Weights of a small audio captioner.
Model: 16.5M parameters, log mel input, encoder activation gelu_tanh, encoder num experts 16, encoder patch size [16, 8], encoder layers 12, encoder width 128, decoder width 256, decoder norm layernorm_no_bias.
Training: nadamw at rate 0.0012, batches of 64.
Data: trained on synthesised imitations of 52 everyday sounds, one a clip, 39062 training examples.
Rows from block 3 of the text decoder of a small audio captioner, named by matrix and row number. Rows with one number belong to one neuron. Each number is 500 + 25 x the weight over its row's rms, rounded and kept within 0 to 999. All counts start at 0. Numbers have three digits each.
After each neuron's rows are labels from the 100 texts, of 14976, where the neuron reaches its highest value: "tokens" is the input token at the peak. Only what is clearly more common there than usual is listed. The data: synthesised imitations of 52 everyday sounds, one a clip. In brackets: how many of the 100.
# fc1: MLP up (decoder.blocks.3.mlp.fc1.weight, 1536x256), inputs 0-85
# fc2: MLP down (decoder.blocks.3.mlp.fc2.weight, 256x1536, transposed), outputs 0-85

fc1.12:537523485484529509475475487498509499488514516494460497503469484515515551466506491465511488467492514511510490480513457496460553506492502499517492524494537488505504510472518544493503517448480499467511546523493519503517510481477523543489493519512469504523525522
fc2.12:507529534476470498532499507519474511529517502472478526527477479479471520525551468529479498478505524474509525509509479518519479486509538484500492457507466479490517515548496512515493492523505538490485468506510461465504456507503514506494491488501491481536494456
tokens: "n" (81); "l" (10)

fc1.211:454473478519520466466510488493502458462525519512499463457529494493490501478559525496504511543496482487510462500517514514513561476476531482537484505534480495478527460480463535493447561468509457480491497462523480538519507483523488473498505499501491517514486461
fc2.211:502469489472466513469491513498467517562493539493491492482415523501515513557510469515451501506462510501530494517470470504502516513469469491480524534437457463498468482481484474486485500521514521473515479511496503477494466517490514469469572498458504488505495486
tokens: "w" (76); "m" (12); "o" (12)

fc1.166:504473493503503519495529494446478456495473477465526530511500504502490494477524514467511519517519506492532457527489499496465497447472508540538484525489482482527496526491471527441513485534501503486488488448512476495498504490522555488469482467524462526469490508
fc2.166:475537560492508525533510500545493503469505496519464485525473558540525509523490500496469512505463477471490452501468456481515496513476511478501460541476510480450505472488497477554463475518517520487502450523490464514508500500502517508465507507487451473493494471
tokens: "e" (100)

fc1.519:546519484484541482507524483494546541473545463528473442485482456496544490468493489495505508502508493461470505521558522507535509540494518486527521520553563468472516528496495494488484532532483528448520495465509458458476467497505491556526474471462502475507521544
fc2.519:539518533490488459488478534521538505462482541487501555502536465522479469498496555478507512477502519539500473489504518514505527512495452517491539503499515493478536464504482496546517500494483504448466489523565553486507453492500472501517453495513485549560481507
tokens: "n" (93)

fc1.481:464504497468498466524527487517546470496545484505458488502488498503486501513535530512503461485513509512514495480517517502489506482496491470516483456485505494491515468491504472519510500493529534538529487467533522523513475494551460519481460520523519546523490510
fc2.481:544527481460503522495499497486468491511514544456524483492455486457524497526491520514475497499489505515534481553481495479499492477462528481473481477520514476533457538480527472460471519486498539503508518537457461516499451497511505463473519485518508505453530482
tokens: "w" (42); "m" (33)

fc1.305:480459508488511502504468481427552491475495509519493514545504508525494511493518483456503491491495503484508531538471467496518508520471472496549510492476504491528501495497514445488541499491485499544487459539477483479510530460497490533496515526506533488522487489
fc2.305:460503505521500469507509492481539490517490478550478540484508497469487522462551535472499519488520509502526510474480527518471540527563458492543520460525483518500484506506477493499519516510529512511455476533492490495474533551531514485463471536510474458498490470
tokens: "a" (60); "o" (28)

fc1.291:546504513479507473512481517461522484521471478498554497476476516481505498457573466545520514542493513469541513510526454535476491467529522512493483509526525508526522470461512509485500496495476505497543526530494488563470486479538458509488487475504529486509503511
fc2.291:516474507460497520540470497492467484526476469470505481496507515464510508454519528513530540464533529477545526470480509530539491495485516510469505457491455490500521504462501525498454508479438559469517520511505499483488483456490477467487482496511538515481530508
tokens: "a" (100)

fc1.588:514508506548470440515503483500525501512540538457485546521502460540487498469532463523514497450560536504520493480512497508537501476512490501500500501476516446479483481509488483495477513510528445492479507514484483521525475465490462528461534497522521504538506484
fc2.588:513527488499506550523479511511471486506508565498507478528514474455482475478544513520498474472527516484531475467466479416535490527467471522494465493469523491510508524506522497522485517492487512467505524509488503526506478520491472458487472511548525496510553496
tokens: "n" (96)

fc1.462:495519491450457527536534515496487483549499501472525501524481502515521512500492506521528546505524537462490486489526460486515500477474492529487477532501470476477507488507513530518511506553499530519475456524505535479504495485498518512485454472481532448474477505
fc2.462:539506493486458511489486494505482490487523497465530466472548486513465483542575514535462541482518503509528502492502478533520525461486519487474475513509459527524529528488533535509470489531508507452502477480495521442484524477512476506483507490534513492521494513
tokens: "a" (100)

fc1.693:495491479481490506539466515506532497497528512494507542531514496529537547502513502554467531540496447477481471478443444500510479541488503485494501527520524462488517519480529455486516486461496450497537540509488511556451516499519480518511494469502478482533449491
fc2.693:474475482548438501567509491476511489444500498480526509486481491464470469520518479543495496465515463485479533472499494515570519510481537507509517531512502475509528467562525478550510481525532481493536468519541466456498509488537492528507474502506468486540492515
tokens: " " (96)

fc1.561:465511473539471495485470532504515492533508501500488495512516466505495490452487494498525489487507517525474445462532490472489561470493487525545498518494505500512505514481514493469499504500520489481551516492483494516516496491518436521534488543499517518510510518
fc2.561:499516471488460485456503509537513506492528537483502544531535524514523479522521498492484517523487550522521500536496488477484516556500453538501509514443477525540476457485465521509476510496518485502502474529524529482479506466491437487504509477502483504525502477
tokens: "r" (100)

fc1.710:493500498495505503476495505424511527465519510472484439470450480515548507497488488463521475488457487500502526485477464479508536509513529528517509509498523506534498511494466506531524539496503468540516466518486510492514518486519536528481499503514504558505500489
fc2.710:502478492495495477516504482516472495493490536559516488455540533512509561506517498501533481483476472540482492520509487496504479511478484499481481549491542509475523479478506461545509481486556478547493512478496513501439473529498477474493515528455516520493472522
tokens: "r" (85)

fc1.765:474477476504533514490510541498515484504447496512493527477486511528539515487521486559470534493514499477517461474521491539508527510455491468501492482541517476524520506497530515502479486522514481519483509495553517531470506466497454514495535482480519517495498499
fc2.765:444520509535496493431540482533546475524486500460545493515510489465549494534480485507480482510514474488497456466522514513517467462493511508540521502494507564512473533483499508509518509498504505555512493464531525544486540492481504504515507477514495508521471492
tokens: "w" (82)

fc1.540:515509487492464502504467494505558488533502517497485494531515501541466507484484510505477539522498524540529514475470454529516476534493515517483514565504490476506502497451483450503502523498525519415509502529515474529479486472476507533523526447473497541493461513
fc2.540:477523568550525496510505479509517508478534508545466498495496510542491538497493489475487451517480504504451462540508495504506481485529513512515462530558478510493506489510438455533533487505495476524446510498530496509514485513505473471491562516449490470508485472
tokens: " " (75)

fc1.42:558481480508479482498514444498479526487491502462540497495452525514529550500509475470504490467488505469478580525473494537509523470507497502496511505503493456540525499505496460487500493477480501526480491522500476473508512509506508518470467456513524501542503512
fc2.42:488529501497527487540483463479470500531502494510490477483495526488472484502513462469538478480518483522482566486457465511490492471515469493483491515488531508526519499520471509525522462506503552554482455497520512461488546561500546467518503499462499519483465481
tokens: "r" (96)

fc1.368:471515496494487502527504470454507509506550526506521478521484473495477469519523511532503517483523520447499513496483528559518493545502536481467526536514474503498466478473516489490503562498515523505523504498510492490526473520520503515471522532521522517543479536
fc2.368:505461531461492545545457511524457522539508510490526479510487463484516487450486524496507477527528502507500522513508525500484457490513456527494484462560504555541437483518473499497452508521472489508444450526499500468489482528474509498500497481510530504457477485
tokens: "," (63); " " (35)

fc1.239:528501503470482497540503458453527485494477494484484534489487485516492482445496491522521475524555526476496534502484514500501521476499494497479557480527508488511519523499486499496500492485501492499506529479446537494501433468483529538512523506477490520560512489
fc2.239:489501494550501489475480457500462515485463482533482554515534497444537501464532484517508524505497450493465514484532518493546472520502477492524485434470487500511507442520509534502486521485503478507510484468508481477475533541494468498521499478492491493481508441
tokens: "," (95)

fc1.432:495525515486497462500469487530517472495463450521487472457514503494494515505517515492462511503520473515498487452484483509490514505464511467528495508540522504494527481522511476521532494475502528509528538502548549495498480505478509498519499504486517498520499507
fc2.432:492516483544500442465527513521510519543476465478460570522529501485554527469529496458485493502505470499518496449520532526499494529478533510531482514515507523495488532450490497495541493444539516478499504459553522520495491456485485488533492513541503515482555465
tokens: "w" (53); "s" (47)

fc1.719:461489491473482485512492481476514504489485525501484488488474503521476429483558489524477517514503536511505503497483488502492496509523500437521472476500536456497478488482461482487512531474508531508534499479472471514520473513521525466469526533539489498524486518
fc2.719:500507505556529542489481454496460488502471479526479456463520536481544527517454452510504464492491494491458504489535499536500505483490533518500508514483483507466492483471516468527515500483546495510529531506485433516500507481484526497525528498502510465511537491
tokens: "e" (95)

fc1.69:503486455549533476549527493467544500515487506460508534509545497545556512501481522482506471527513538512465536485496496546538508487521486518495451495455501527532527495508531518470508486487505493532540499483492468496514507460496499512503490489525558542534509477
fc2.69:507509530514476526514498524474520511535500520463460489534513489495456497492519504509504454473480531504499485522495488456530475518503476531472474488512512501534510500539539505542486522515537506516500497512512508493493466535488490472516509514518560515515522456
tokens: "n" (29)

fc1.28:492531496466506505474523455447520455526490522512514483509492531512533484456495515477483526539503517524487474470520494473482526467470480517520481495468480495524510499501455536511482507531493497523515498517435476523457518502519502520495538520520515484508481526
fc2.28:473457506484501469518467485491517508522504487571504481527524536501499476494497470480495521520479456522491479524494549461460475531548503515488458446517539493522486455506472513518483455484460460494454502568508495514475517510519538525503456495490506550490497489
tokens: "a" (78); "e" (22)

fc1.178:487521488528517536472474462517511461506464545529522497520490538521515485537489470520503530546463498493487440522512486485477513485498515514501468485492496463549555510475526526543492503487489457493498537520490511518479500507481486514535488525450495510506447489
fc2.178:532495537515505487474516537477545518476532486562481558521537479491508536498497507484481485547470477449514487484496481498511476512482548477508488536497505504454490455503524548533490511480546511505460514460480496495462470507496477526491503512504484486493490434
tokens: "w" (100)

fc1.469:510468517498511526550480511484525450496477494483536530484462523521477492507523506513496502538468491486476469524460473534535497472522537518468469537531476495507467522476486436480475528500497529450468539455490504485497495431502478490470512485498524453532496475
fc2.469:512480502530493481506488549524537549430468488502502541503494512529482498508494513526505464529506513506438515500470530500508486536571519524502482534490508492514506488495473478555524470538507456517461516515496541527517511498503500560483473517461516499501501514
tokens: "r" (67); "l" (32)

fc1.99:465450492478455498494495491438489486452491526507522509504487528524471500492497517482504483540527466495447495518509528467452514509552516481505486521456523505527513507537504539519545517489493496489495500520523538521495501484562532491514494482516480502469483465
fc2.99:469529532475511520515520511496530506502510502544474510478490531536519467546497459500492501534465447495482501493519457451510502525492474461501507510510514501486516487494519521483505459508572492521463490483487474539477501528544480524464524495500475516509480494
tokens: "n" (50); "o" (43)

fc1.474:508518525484479476492485470495506556473505499496507519473478553536499480503518438508488501492537458540508517507493482505516518495512503499525459545552517514459530547513539452531525483500479495494487464519484463518519545470500520505451472484496511502539513508
fc2.474:455445493529499494490481519540457520540518528455505516504462504483482456534511519494509527488542489505517509487467529472480510525507482481470517480492521505537476516481495494484506462480453481505486471512512502515542533495505511478485492470504508461552520522
tokens: "e" (45); " " (37)

fc1.461:475483489490525553476502487535511495513505500465471513504443496506504548515498489520528502516495494510499496500477472473500512493487536506483511464533510529513555501505515523498508497502485483537511493534511495464530479493481537529504483482488448500568508505
fc2.461:458484472516497485496508502478502476462495508538524538519465551542453502488515527521514492504494495509468516528479477469451515519501486522496506543487559484501545490472496479508572494458534466496506517554498536515507525497540469510462482505502513514524504518
tokens: "n" (29); "g" (23); "k" (15)

fc1.736:497464515509475504450506503503536514507544497474502509485491501492521539473514484522555529509472507505527497533448518511482471503441484479483502530463489514484516526527533532496483507503443502493469487535509472493483467523495495518495505476506524530480508557
fc2.736:460507475494516543528521474483460497513477466521520485498483494461524480462533507502530520496531527509490470478484493507455508450508513534531481484506519535474484512491497471460497511494501515523563487505511490527507509505479569477504433501517499514487484532
tokens: "n" (96)

fc1.330:510506528504482454518492482459534478468561494503522479493509476512479455482536490510480532512519526481510473466470467510452513501540515472524475514549492508505498462477513504479494534499487526421498486520526534496468511479514469511488507526521560528518483467
fc2.330:517529496463523506487525531499478494504510492477502513488481479466509550513484497462535495480468527518543508479463501488514552499510471509480513536472509491504492461490510463532513513477521507509533455526540499457501501491454466472519494495525457475520483481
tokens: "r" (93)

fc1.37:505497457494499496499561458488533481473473455465562533502496504515509494495481471483480513527479485433515469516460477548501475485483495474539458509505521525494522510473513468499502495496494509513545507463495511520520510507455512500511496480488544503541485465
fc2.37:492466478505491552535489534508522521483476504512538533475540481565469479491550496508460518509534507490508523488523485456504472556547508508513477492498472513522479507501539517501495490517523479496477491448488536489485520437457479547484515530472537456509518527
tokens: "a" (97)